Weights of a small sound classifier.
Model: log mel input, arch quartznet, activation silu, depths [2, 2, 6, 2], widths [192, 192, 192, 192].
Data: trained on synthesised sound scenes: up to three everyday sounds over a background, 26041 training examples, 87.5 epochs.
Rows from block 7, named by matrix and row number. Each number is 500 + 50 x the weight over its row's rms, rounded and kept within 0 to 999. All counts start at 0. Numbers have three digits each. After the name is the row's rms in percent of the matrix's.
# convs2: second depthwise width-11 conv (model.blocks.7.convs.2.weight, 192x1x11, trained with AdamW), a 11 kernel
convs2.0 120:482513477535510582488508435419415
convs2.1 120:609564557515514496496458467459443
convs2.2 097:526547558567513488427463435426504
convs2.3 106:613588564543510503485493500516522
convs2.4 123:564546512521528520538553558577578
convs2.5 107:472446480509502518526540577564603
convs2.6 092:618583552543539519489498503507504
convs2.7 098:593568551530534534520542485477427
convs2.8 127:537539532505511509499478437416391
convs2.9 087:428410455440464444473452497503534
convs2.10 116:408429439446470465459473465469472
convs2.11 074:433416491457487433433453450506512
convs2.12 079:535558551567551585537552540523504
convs2.13 095:467458473438447415437439461488473
convs2.14 094:484488531460514500533477456406391
convs2.15 096:573546536556558544501481443478421
convs2.16 135:429404444503546553562516490470495
convs2.17 075:533546550526554533560570566559529
convs2.18 122:494483488476493482515520565573626
convs2.19 053:556553564547546540555570539487456
convs2.20 090:481492523509544522541558564579593
convs2.21 092:454467501531536534486485434434392
convs2.22 128:528526525508505518481471440424380
convs2.23 088:461476471450403455428478492547551
convs2.24 111:608580560532507488470488467475459
convs2.25 090:580590551563547547522526525511502
convs2.26 092:599596567545514531523494502506511
convs2.27 085:619522523475517517549536571543526
convs2.28 066:466460456450471459452446428432447
convs2.29 102:608559486476467488446444457451508
convs2.30 085:420479510557485556452464430455442
convs2.31 098:489434497460563444526496535543603
convs2.32 123:521537540530510490472446441414409
convs2.33 106:393422442448466477467475480496505
convs2.34 146:419446467486497513520543542574583
convs2.35 095:473466488498534540551561566559593
convs2.36 105:532456519501463416452500550537598
convs2.37 095:594593575541510523523481495477475
convs2.38 089:517508505523506558542567566567590
convs2.39 115:377420441480481504479500510516532
convs2.40 128:443432433486539539532522502422434
convs2.41 108:543525523501491473451434426437412
convs2.42 080:469488485509480528542571580575578
convs2.43 071:473470489444418432440453444457480
convs2.44 068:526560543523558532562551571524566
convs2.45 138:580547516499475448472500523569596
convs2.46 102:393443430446449485493509476529526
convs2.47 087:523524493484476404493388489479555
convs2.48 119:430431441468460497520539553555562
convs2.49 074:460459455454431447433453451463455
convs2.50 090:482472455440429426422452481527528
convs2.51 100:468510510518519521550532575573604
convs2.52 104:584564539480466458444447449463462
convs2.53 098:505506513534542562566568558564563
convs2.54 085:415425471449465435477497496475433
convs2.55 098:551550499456449402445449475460478
convs2.56 112:452427476437544500569489528420461
convs2.57 116:561578525510475465482489529560601
convs2.58 105:451454472499511540553560554563584
convs2.59 090:403448409478448501514510458486458
convs2.60 068:516533544558573577557556545528510
convs2.61 103:625574557524503499533513534505509
convs2.62 112:609586556514505503482478466461463
convs2.63 113:559550555546533525499464442440420
convs2.64 110:395426471491527558549507476464460
convs2.65 108:609606556499495475490496491487485
convs2.66 072:471492509466499496483456406429405
convs2.67 111:555570552528497507479469457437406
convs2.68 080:534483483483495490529488493396384
convs2.69 104:482468464454424420436434459478497
convs2.70 135:476480499547537555507482450415401
convs2.71 125:583518515472556562570504447442463
convs2.72 124:559543546519529508513476466420397
convs2.73 075:411473501558556539517548550537567
convs2.74 103:441433439458503497519516546559588
convs2.75 072:393418425451502509502482511468499
convs2.76 080:615571581510515485521516533500514
convs2.77 091:444443468456493444446431436451472
convs2.78 072:496527507512448472430456419450416
convs2.79 098:388437407484490523483519489529502
convs2.80 082:523555523536440560461513511573588
convs2.81 122:518528539542532511490468440413402
convs2.82 074:441456480449500495483500446432393
convs2.83 081:473479431446430497537518490444406
convs2.84 077:588569577537543524535516526532545
convs2.85 083:502528563560572555573565535493495
convs2.86 117:485490434573453598518562488498536
convs2.87 100:426452459487493517496516545575598
convs2.88 123:533561546487437431432472497552559
convs2.89 107:522572526548508572502532431469417
convs2.90 144:544544513473418408458514535551543
convs2.91 115:594579557450469449468496512537525
convs2.92 112:505505519511566448578484583418501
convs2.93 115:562575549563549559518494472458447
convs2.94 087:526531537470435447433455456467417
convs2.95 115:447482505514523547556553559571583
convs2.96 111:564569575571552512520485481458450
convs2.97 093:422428432420460463501508539515522
convs2.98 074:487510532513502450409407437472455
convs2.99 099:391420426461472495485511484503470
convs2.100 089:396438471510512499496480477436418
convs2.101 087:477479478484471443464407471400470
convs2.102 117:410456455458462459487520549553569
convs2.103 100:578564552568568544521485480465467
convs2.104 101:425417436442451483469461492486547
convs2.105 089:420421462443451438454469505512529
convs2.106 088:488497491504526462482441453400405
convs2.107 116:450455495521583558576519510441449
convs2.108 106:558528530436468397489470543442480
convs2.109 078:437446440445436420457468476492490
convs2.110 072:452479465442471410450428467451489
convs2.111 103:523516507458447410422423457488511
convs2.112 105:469454436505532584596547520490486
convs2.113 120:454456448452551545556498471431427
convs2.114 096:519508456534541575546566532550582
convs2.115 075:528551564571566549549566533508479
convs2.116 098:464495524552576583567530492471436
convs2.117 148:577559554538527517511483474442409
convs2.118 111:391423478474506512536536507545561
convs2.119 117:482453497474524462505493564565618
convs2.120 089:533546551578564550544498492444438
convs2.121 103:499545510523508554477451397499408
convs2.122 119:455479451489481530562593566548545
convs2.123 098:422448472464459449437470459465433
convs2.124 088:518515491478451441441441422429450
convs2.125 120:591580539556517512493467469443451
convs2.126 084:521494511499564562597568544531545
convs2.127 110:432459459481470490492536555579587
convs2.128 095:567562552539546562557526514475435
convs2.129 097:513498490477477482481537574595598
convs2.130 088:509519528555552596567568544513492
convs2.131 068:433432461492431489423502463504432
convs2.132 105:581604544524464483460500507551541
convs2.133 106:586557548522532496498484450438420
convs2.134 077:558540568532553540561537572514546
convs2.135 136:466478473469454490497522547584611
convs2.136 118:625574568525522507494484489488499
convs2.137 095:521503523485496462471435433412414
convs2.138 082:523510530496507484539541577572606
convs2.139 088:445483471462428437449477495561576
convs2.140 120:393417467480521496535513547527555
convs2.141 094:547549539575553582481523475478435
convs2.142 115:592560560520495439463442475529539
convs2.143 090:560542558504532496586538583533530
convs2.144 088:571528523478446413410469465504500
convs2.145 077:488504513507512515509566581597579
convs2.146 094:544544516552515558555580555560533
convs2.147 087:580541544553556544549520481447439
convs2.148 086:602562573563543509515465479505486
convs2.149 119:487481514531580568538495453418434
convs2.150 111:538542546557537544514483434440416
convs2.151 098:532502475435452429450443477439435
convs2.152 112:622572545537539516513484503464474
convs2.153 081:626573559500504479514490524515537
convs2.154 114:619578540498487467456463467500493
convs2.155 085:464521479514445495407453409480449
convs2.156 108:404408434478457477470508503528526
convs2.157 140:604583553526503489474468464462457
convs2.158 092:447452515449504446515524553560597
convs2.159 091:401432431456505519496447472501450
convs2.160 075:529548534570568570537569534530478
convs2.161 075:454433427465436467477447461453454
convs2.162 073:523514495525565561582580549522545
convs2.163 099:545517518545536528510474425415416
convs2.164 109:397434452514521550529537521547548
convs2.165 127:463486457512518577547527424426441
convs2.166 087:475477481468440446428419430462521
convs2.167 087:396413433473487513516549503528512
convs2.168 107:403460446473507565554563538495491
convs2.169 102:482539499558524543439493436457400
convs2.170 089:506493463486499496472442435408406
convs2.171 094:607600556537517515497523491519497
convs2.172 065:465456494478460424425430457475441
convs2.173 085:391413430471487503490505479530527
convs2.174 116:490528539596553498448460471527585
convs2.175 091:520539569570588562564504510496505
convs2.176 085:422464486485467420418449449485504
convs2.177 085:469438465405473432516485547512565
convs2.178 089:496487491520547562592561560563531
convs2.179 093:421450447444436433446479482498478
convs2.180 095:486500483496492547547571572576580
convs2.181 071:493497511532532602572586540506476
convs2.182 076:507505528549534557557556590557547
convs2.183 073:455454452433506551519452425492425
convs2.184 085:519541510500445485468480436439386
convs2.185 130:582557541499485459437455451455441
convs2.186 079:555533478426444415458472457459471
convs2.187 116:602566543528511506482483470448425
convs2.188 072:428412430443471493491473476455455
convs2.189 081:569564531508483462434453427463448
convs2.190 102:400432462484486573541555512516477
convs2.191 107:517531549566591577554499481470466